Rows from block 9, named by matrix and row number. Rows with one number belong to one channel. Each number is 128 + 32 x the weight over its row's rms, rounded and kept within 0 to 255. All counts start at 0. After the name is the row's rms in percent of the matrix's.
# filt: filter width-5 conv, dilation 16 (model.blocks.9.filt.weight, 320x320x5), inputs 72-83, a 5 kernel for each
# gate: gate width-5 conv, dilation 16 (model.blocks.9.gate.weight, 320x320x5), inputs 72-83, a 5 kernel for each
filt.60 103 [ 63  80 124 108 131 130 155 152 146 172 177 183 147 122 135 168 132 127 113  95  85 105 144 114  92 102 112 129 100 135 137 144 110 110 113 155 127 114 125  98 120 178 103 113 169 194 144 125 126  91  96  94  85 128 114 113 166 126 123 165]
gate.60 096 [ 99  98 162 129 130 172 100 117  84  80 165 108 100  55  61 115 154 135 121 178  86 122 134 157  87 114 102 144 111 111 153 122 104  88 135  76 140 142 152 149 220 124 148  84  93 104 178 133 133 175  99 139 138 109 129 183 126 118 108  78]
filt.61 103 [ 89 120 128 107 118  79 141 136 150 135 157 129 141 167 128 109 113 115 112 160  40  86 158 133 156 101 137 144 122  86 185 140 130 149 144 141  87 146 123 142 193 169 119 141 100 128  81 128 127 151 190 160 123 126  99 174 148 108 137 126]
gate.61 100 [128  96 120 155 164 130 137  95 167 123 161 156  65 154  89  78 120 133  80 193 137 114  93 179 148 158 176  99 162 139 165 173  84 106  92  97  81 160 115 139 135 156 117 135  66 108 105 163  64 140 145 129 128 121  86 183 142  91 132  66]
filt.62 095 [120 119  96 115 143 142 161 121 167 149 103 160 148 177  93 152  88  70 108 167 123  98 109 152 182 113 123  72 156 139 121 157 139 143  95 120 134 176  91  91 120 164 146 149 121 106  79 124 124 102 102 152 195 122  86 122 164 150 128 127]
gate.62 099 [157 130  94  83  57 104  85 139 120 133  86  72 162 147 181 135 135 111 104  57 143 127 104 127  99  84  77 118  97  85  85 105 148 185 202 190 182 128 107 112 112 115 187 157 174 142 143 104 127 106 150 149 150 144 183  90 112 150 159 198]
filt.63 099 [163 159 112 126 111 165 125  95 123 136 137 109  90 128 113 143 146 140 156 124 153 166 110 178 155 119 135  93 167 142  87  92 124 131 120 134 145 184 135 134 156 105 116 114 190 105 129 182 142 127  77 116 154 101 107 129 104  73  77 103]
gate.63 101 [142 122 121  86  64 119 108 116 133 118  61 118 117 150 135 119  75  97 107 147 133 119  94 100 146 160 126  94 110 147 121 144 157 220 207 133 148 147  96  81 113 130 156 142 105  95 117 124 118 137 135 164 151 124  95 101 146 155 152 141]
filt.64 103 [158 180 155 107  93 136  80 138 146  71  95  81 158 149  78  78 104  95 109 133 150 135 163 109 165 146 126 150 151 107 131 118 136 135 122 102 148 140 110 175 139  76 118 188  95  71 106 137 107 172 170 198 171 123 143 130 156 114 137 107]
gate.64 097 [106 134 176 163 163 168 145  76 125 104 175 124 100 100  70 162 185 183 140 150 163 148 159 125 111 177 164 144 139 184 154 121  55 125 107  75  91 192 148 134 116 119  76 146 122 121 146 184 108 128  65  62 115  96 139  98  73  39 107  61]
filt.65 101 [158 156 135 107 128  66 132 154 136 122  38 142 127 156 124  92 116 167 154  43 153 104 125 113 111  90  93 160 137 121  70  92 125 154 127 214 169  78 123 138  78 156 110 133 142 163 134 121 131  89 178 135  69 113 196 107 145 128 145 182]
gate.65 104 [ 97 146 110 130 141 136  87 123 131 101 143 148 131 114 113  61  70 162 112  97  66 123 110 126 108 105 103 129 145 117 163 105 109  91 104  99 166 126 132 197 195 108 135 144 113  87 174 135 104 118 183 194 123 128 195 205 149 117 141 146]
filt.66 096 [170 136 130 120 109 132 125 161 191 138  88 166 145 178 116 130 117 101  85 157 168 129 154 137 124 203 166 110 130  45 134 140 107 146 111  91 116 144 114 178  75 126 126 168  72 112 121 113  92 173 118 124 120 134 120 101 117 127 176 118]
gate.66 101 [ 77 116 137 162 136 114 125  93 106  91 148 104 123  90 109 135 148 182 147 150  74  93 144 182 177 129 133 150 153 114 212 107 144 127 115  90  84 123 143 178 155 141 115  77  73 154 102 167 148 200 163 111 106 134 130 135 141 117 133  89]
filt.67 103 [ 72 115 121 141 130  18 136 146 151 158  92 149 174 132 143 153 128 121 144 142  89 145 190 108 101 119 121 125 130 110 185 152 137 116 144 166 120 143  81  93  91 116 106 119 150 226 127 116 103 129 166 140 132 128 126  82 138 135 142 156]
gate.67 103 [142 135 140 136 255 116 111 111 171 126 115 128 109 166  96 125 124 133 114 126 149 122 125 139 158 153 143 128 124 107 123 121  99 127  12 126 115 145 117 208 129 163 119 162  55 123 124 166 113 167 151 117 119 105 144 160 150  99 148  63]
filt.68 103 [101 107 116  95  72 102 109  93 107 107 134 158 115 136 165  69 139 129  65 123 116 128 102 151 121 110 101 110 112  90 187 173 163 169 178 135 153 154 170 153 123 117 106 129 154  94 144 157 173 145 188 144 169 191 124 202 178 126 130 182]
gate.68 099 [150 178 114 183 149 143 104 105  78 115 135  89 131  40 146 126 150 133  62 144 181 153 157 137 131 198 143 120 136 151 150 112 139  82 108 104 134 161 184 140 150  90 142 139 136 129 124 148  92 159 123 130 139 178 135  98 115 107 130 103]
filt.69 100 [196 177  76 129 138 101 119 148 138 130  89 118 190 144 151 217 118 140  93 118 176 138 144 117 122 214 111 125 110 104 103  91 157 140 152 116 153  92 136 121   2 114 139 163 131 168 130 138  91 127  68 125  99 132 144  65 119 136 167 155]
gate.69 098 [124 177 151 160 130 140 109 139 178 175 113 102 139 182 138 141 164  99  72  77 153  92 116 141  67 151 121 115 111 118 141  95 115  87 130 103 123 175 173 115  96  79 133 180 199 120 130 134  84  81 123 138 187 163 174 116 103 119 154 159]
filt.70 100 [139 151  70 117  63  92 140 122 159  67  86 127 187 148 157  91 134 175 136 159  98 130 122 127 187 125 116 112 132 108 115 126 147 139 148 155 146 128 109 200 147 128 110 150  69  97  95 163  91 225 182 150  97 121 150 168 166  97 137  95]
gate.70 105 [ 89 105 155 151 127 126 117 146 136 113 196 128 108  90 113 108 142 139 161 163  90 124 158 163 128  28 102 145 149 112 151 117 105  81 113 162 161 128 118 148 187 131  98 102 108 173 146 118 133 157 133 132 119 103 141 188 102 140  99  85]
filt.71 098 [107 119 130 122 141 148  77 117 102 138 181  79 134  66 103 129 112  78 110  97 163 135 145  96 221 116 113 135  67 134 139 131  76  89 102 114 188 145 188 144 188 108 155 121 124 109 184 138 135 111 119 173 162 137 103 177  94 121 112 132]
gate.71 095 [139 135 118 152  79 118  84 166 170  85 131 135 181 152 140 130  93  60 105 125 133 153 142 146 120 160 133 134 120  62 121 131 157 143 176 107 194 138 102 188  93 117 147 138  90 109 150  65  73 192 135 207 169  93 177 155 148 206 154 116]
filt.72 101 [110 112 166  78  63 149  95 161 102  57 202 117 120 115 132 138 147 101 129 125 126 114 161 118  82 125 113 150  88  51 168 105  86 125 168  96 152  92 149 186 148 122 138 134 107 105 162  59 141 206  88 145 110 147 182 177  99 169 156 123]
gate.72 095 [113 154 175 117  65 179 158 129 144 136 122 110 112 175 192 225 164 149 170 133 117 169 150 100 106 134 158 158 120  58 125 119 107 120 161  65  99 107 100 117 143  86  97 137 148 122 122 133 116 135  56  84  89  73 140  79  93 117 112 185]
filt.73 102 [ 91 117 108 167 168 113 135 163 139 136 165 110 175  94 111 183 145 156 127 188 105 119 136 142  97 135 129 103 155 170 128 135 151  80 105 116 109 120 131  81 113 115 142 126 154 144 134 182  83  91  92 115 113 134  91 116 130 134 120 127]
gate.73 099 [ 81 128 127 101 173 121 128 139 135 181 178 148 129 128 107 112 110  97 140  94 162 130 144 103 121  98 146 157  88 147 145 139 130 123  91 175 130 123 146  89 142 146 136 126 178 147 115 107 124  79 123 144 136 108 115 134 123 125 136  93]
filt.74 105 [133 168 149 156 139 120 162 111 138 116 153 118 123 119  84 103 147 126 148 211 114 155 132 126 193  98 179 126 172 165 152  95 152 127 137 118  81 139 107 162 109 135 125 122  29 148  94 121  95 174 154  71 135 103  69 152  94 152 103  44]
gate.74 102 [ 63  98 158 144 151 153 134 110  80 111 140 125 120  83  89  27 120 130 142 135  42  87 115 143 100 116 102 104 127 153 192 133 118  99 121 121 146 159 184 124 255 180 108  86 117  72 122 137 158 110 165 135 136 137 142 201 125 133  86  90]
filt.75 100 [123 147 141 174 149 122 157 153 130 125 165 137 154  99 139  96 106 133 148 132 118 119 167 135 153 100 142 113  86  40 166 142 100  77  91 122 120 153 162 194 117 126 130 111  69 115 104 126 153 183 165 148 107 109 117 173 136 140  83 102]
gate.75 100 [139 132 100 118 149  54  75 114 146 125  89  93 130 175 109 126 155 113 102  66  55 136 124 130  84 105 102 106  86  62 169 121 136 122 109 142 167 121 148 184 114  98 112 144 130 174 194 141 165 115 152 129 150 145 185 155  97 153 164 164]
filt.76 101 [221 113 151 140 155 149 155 143 120 112  45 152 127 134  96  95 125 150 114  98 155 145 100 136 165 208 116  96  97 127  40 132 134 109  81 105  85 107 141 148  97 132 125 138 118  73 131 117 135 131 119 115 104 157 150 102 130 160 150  93]
gate.76 097 [128 133 142  98  66  98 133 162 140  93 124 135 142 178 145 125 108  64 155 132 134 127 178 167 112 119 124 128 169  39 146 144 148 160 176 117 131 140  74 179  96 145 122 122 127 127 124  71 131 176 151 156 167  81 156 161 132 168 116 161]
filt.77 100 [129  89 133 136 182 119 116 134 108 127 121 122 144 104  78  55 144 112 159 185 166  89 172 177 144 132  95 154 136 191 133 158 133 126  29 150 140 112 178 124 138 122 115 121 135 110 139 116 154 143 153 135 113 117  78 183 111 122  92  41]
gate.77 111 [164 132 157 144 130  79 105 108 155  99  25 127 126 157 102  75 150 119 110 116 147 105 138 152 151 125  77 144 134 111 122 133 100 126 103 182 147 141 121 183  76 100  81 164 114 125 166 136  93 161 182 136 151 112 139 104 111 114 175 107]
filt.78 099 [ 89  80 107  95  61 160  89 104 133 147 135  96 124 146 185  86 145 138  64  84 100 125 113 105 106 102  97 178 161 102 121 128 156 175 164 119 158  89  97 129 255 135 139 189 187  69 141 110  72 101 118 143 131 153 154 162 107 148 178 177]
gate.78 094 [118 152 117  77 117  98 156 132  76 159 110 140 121 156 166 144 145 136 110  75 151 138 146 109  85 123 154 122  57 109 128 127 142 190 163 139  77 100 186 122  73 128 107 103 158 192  89 133 174  95 139 111 118 197 180  89 137 148 185 176]
filt.79 097 [159 127 138 107 158 154 124 115 149 170  95 120 105 159  92 128 138 132 141 170 118 140 134 176 111 162 150 117 126 174  94  92 116 132  94 108 112 121 114  78 168 151 104 135 188 107 136 140 118  63 118 135 130 104  52 100 121 110 137  70]
gate.79 097 [ 87 122 131 133 171 145 134 152 118  52 224 150 171  64  51 110  83  91 140 202  90 123 143 149 128 109 148 108 153  93 169 162 119 102  72 112 121 164 135 176 195 148 150 102  39 114 116 123 141 187 135 186 133 116 120 215 155 143  70  77]
filt.80 103 [169 167 150 170 122  75  90 123 118  79  88  93 128 140 127  95 116 143  97 116 128 122 137 144 152 166 135 125 122  93 153 133 124 130 139 128 146 133 170 185  81  90 130 150 100 134 129 135 115 167 189 171 128 123 131 118 128 131 164 137]
gate.80 100 [ 79 103 168 141 171 128 126 104  76 141 170 138  49  70  67  98 133 134 141 129 130 108 140 139  74 116 144 170 167 161 187 141 100 118  96 141 114 146 159 104 175 183 105 118 172 146 127 111 154  82 143 103 123 125 116 171 112  91  74  93]
filt.81 100 [131  61 111  93 117 172 145  77 131 136 146 144  82 132 130 167 163 104 142 104 172 127  97 129 105 208 146  81  98 112 138 176 144 123 112  43  63 184 148 133 131 139 108 116 151  88 113 147 147 102  39  49 182 127 137 134 154 123 124 167]
gate.81 098 [108 138 162 166 137 163 125 126 128 120 161 139 109 120 138 139 175 119 142  77 149 133 167  84 123 142 125 136 149 128 150 131 100 115 139 117 117 123  86 114 150  98 110 149 156 107 160 111  91  86 108 105 133 130 155 120  78 144 170 227]
filt.82 104 [105 148 157 134 140 151 109 180 137  88 176  94 169  99  63 116 122  74 108 179 115  90 127 150  95 158 131 132 115 121 167 111 119 126  79  97 108 112 127 169 197 135 191 176 167 133 126  83 110 167 123 140 162 139 145 146 133 160 163 103]
gate.82 102 [153 154 170 159 152 161 156 146 154 110  92 111 150 123 120 132 144  81 138 139 160 128 124 129 159 158 137 120  95  97 121 113 109 125  95  78  90 127 147 202  96 120 154 165  95 102 131  85 144 183  72 108 144 103 107 124 130 180 142  94]
filt.83 100 [156 180 153 140 120  51 172 162 159 133  71 159 132 150 144 164 111 116 107 128  99 123 152 109 154 100 212 116 116 107 152  93 105 110 126 177  58 154 116 113  36 137 142 149  69 194  84 127 102 154 182 107 148 135 144 106 136 133 124 140]
gate.83 100 [ 61 118 129 133 140 131  10  92 130 109 145  77 136 136 156  95 130 158 136 113  60 123 132 174 135  91  79  96 152 116 187 135 119 126 135 119 210 174 132 165 198  96 100 110 120  91 186 168 124 145 181 172 140 126 178 193 117 105 110 132]
filt.84 103 [137 132 131 122 141 103 100 143 133 188 134 125 157 127 179 123  96  88 139 185 154 114 166 142 211 143 153 103 104 165 158 144 108 111 103 135 164 159 156  98  84 124 157  88  82 129 126 129 153 166 143 171 144 138  36 144 128 150 133  70]
gate.84 099 [115 139 135 135 128  82  93 131 127 121 123  90 103 148 123 102 143 195 111  71  48 128 157 162 101 104 108 191  90 113 160 105 132 127 116 143 148  85 144 161 162 102  78 127 161 147 157 158 109 109 206 143  72 164 182 121 112  41 155 169]
filt.85 100 [161 162 162 158 149  96 136 157  98 194 106 141 135 108 142 255 139 118 183 160 143 133 172 139 145 121 177 172 150 146 126 138 103 102  75 139  96 110 116  69   9 106 136  76 135 186 126 119 193 124  74 123 101 108  67  74 122 131  58  55]
gate.85 102 [104 150  83 133 158 132 145 108 129 127 160 111 146 166 144  93 140 132 128  27 135 115 172 162 124 132 126 129 120 102 142  98 147 127  90 120 113 117 162 157 159 171  97 116 186 155  98 196 170  88 165 110 119 132 231 125 112 117 119 173]
filt.86 100 [207 170 122 155 171 155 133  86 126 110  94  94 115 112  60  98 111 143 114 127 127 202 106 142 162 154 157 108 129 178  61  75 180 131 119 130 150 170 139  99 143 101 108 127 143  73 121 143 123  91 130 131 145 130 133 133 121 114 128 117]
gate.86 104 [144 107 143 130 148 140 124 147 117 131 110 168 146 123 144  26 106 123 121  98  91 146 129 134 106 163 104 170 126 107 103 144 126  91  93 107 164  94 164 155 183 127 147 128 141  73 142  94 121 144 187 157 105 160 155 165 141 126 128 129]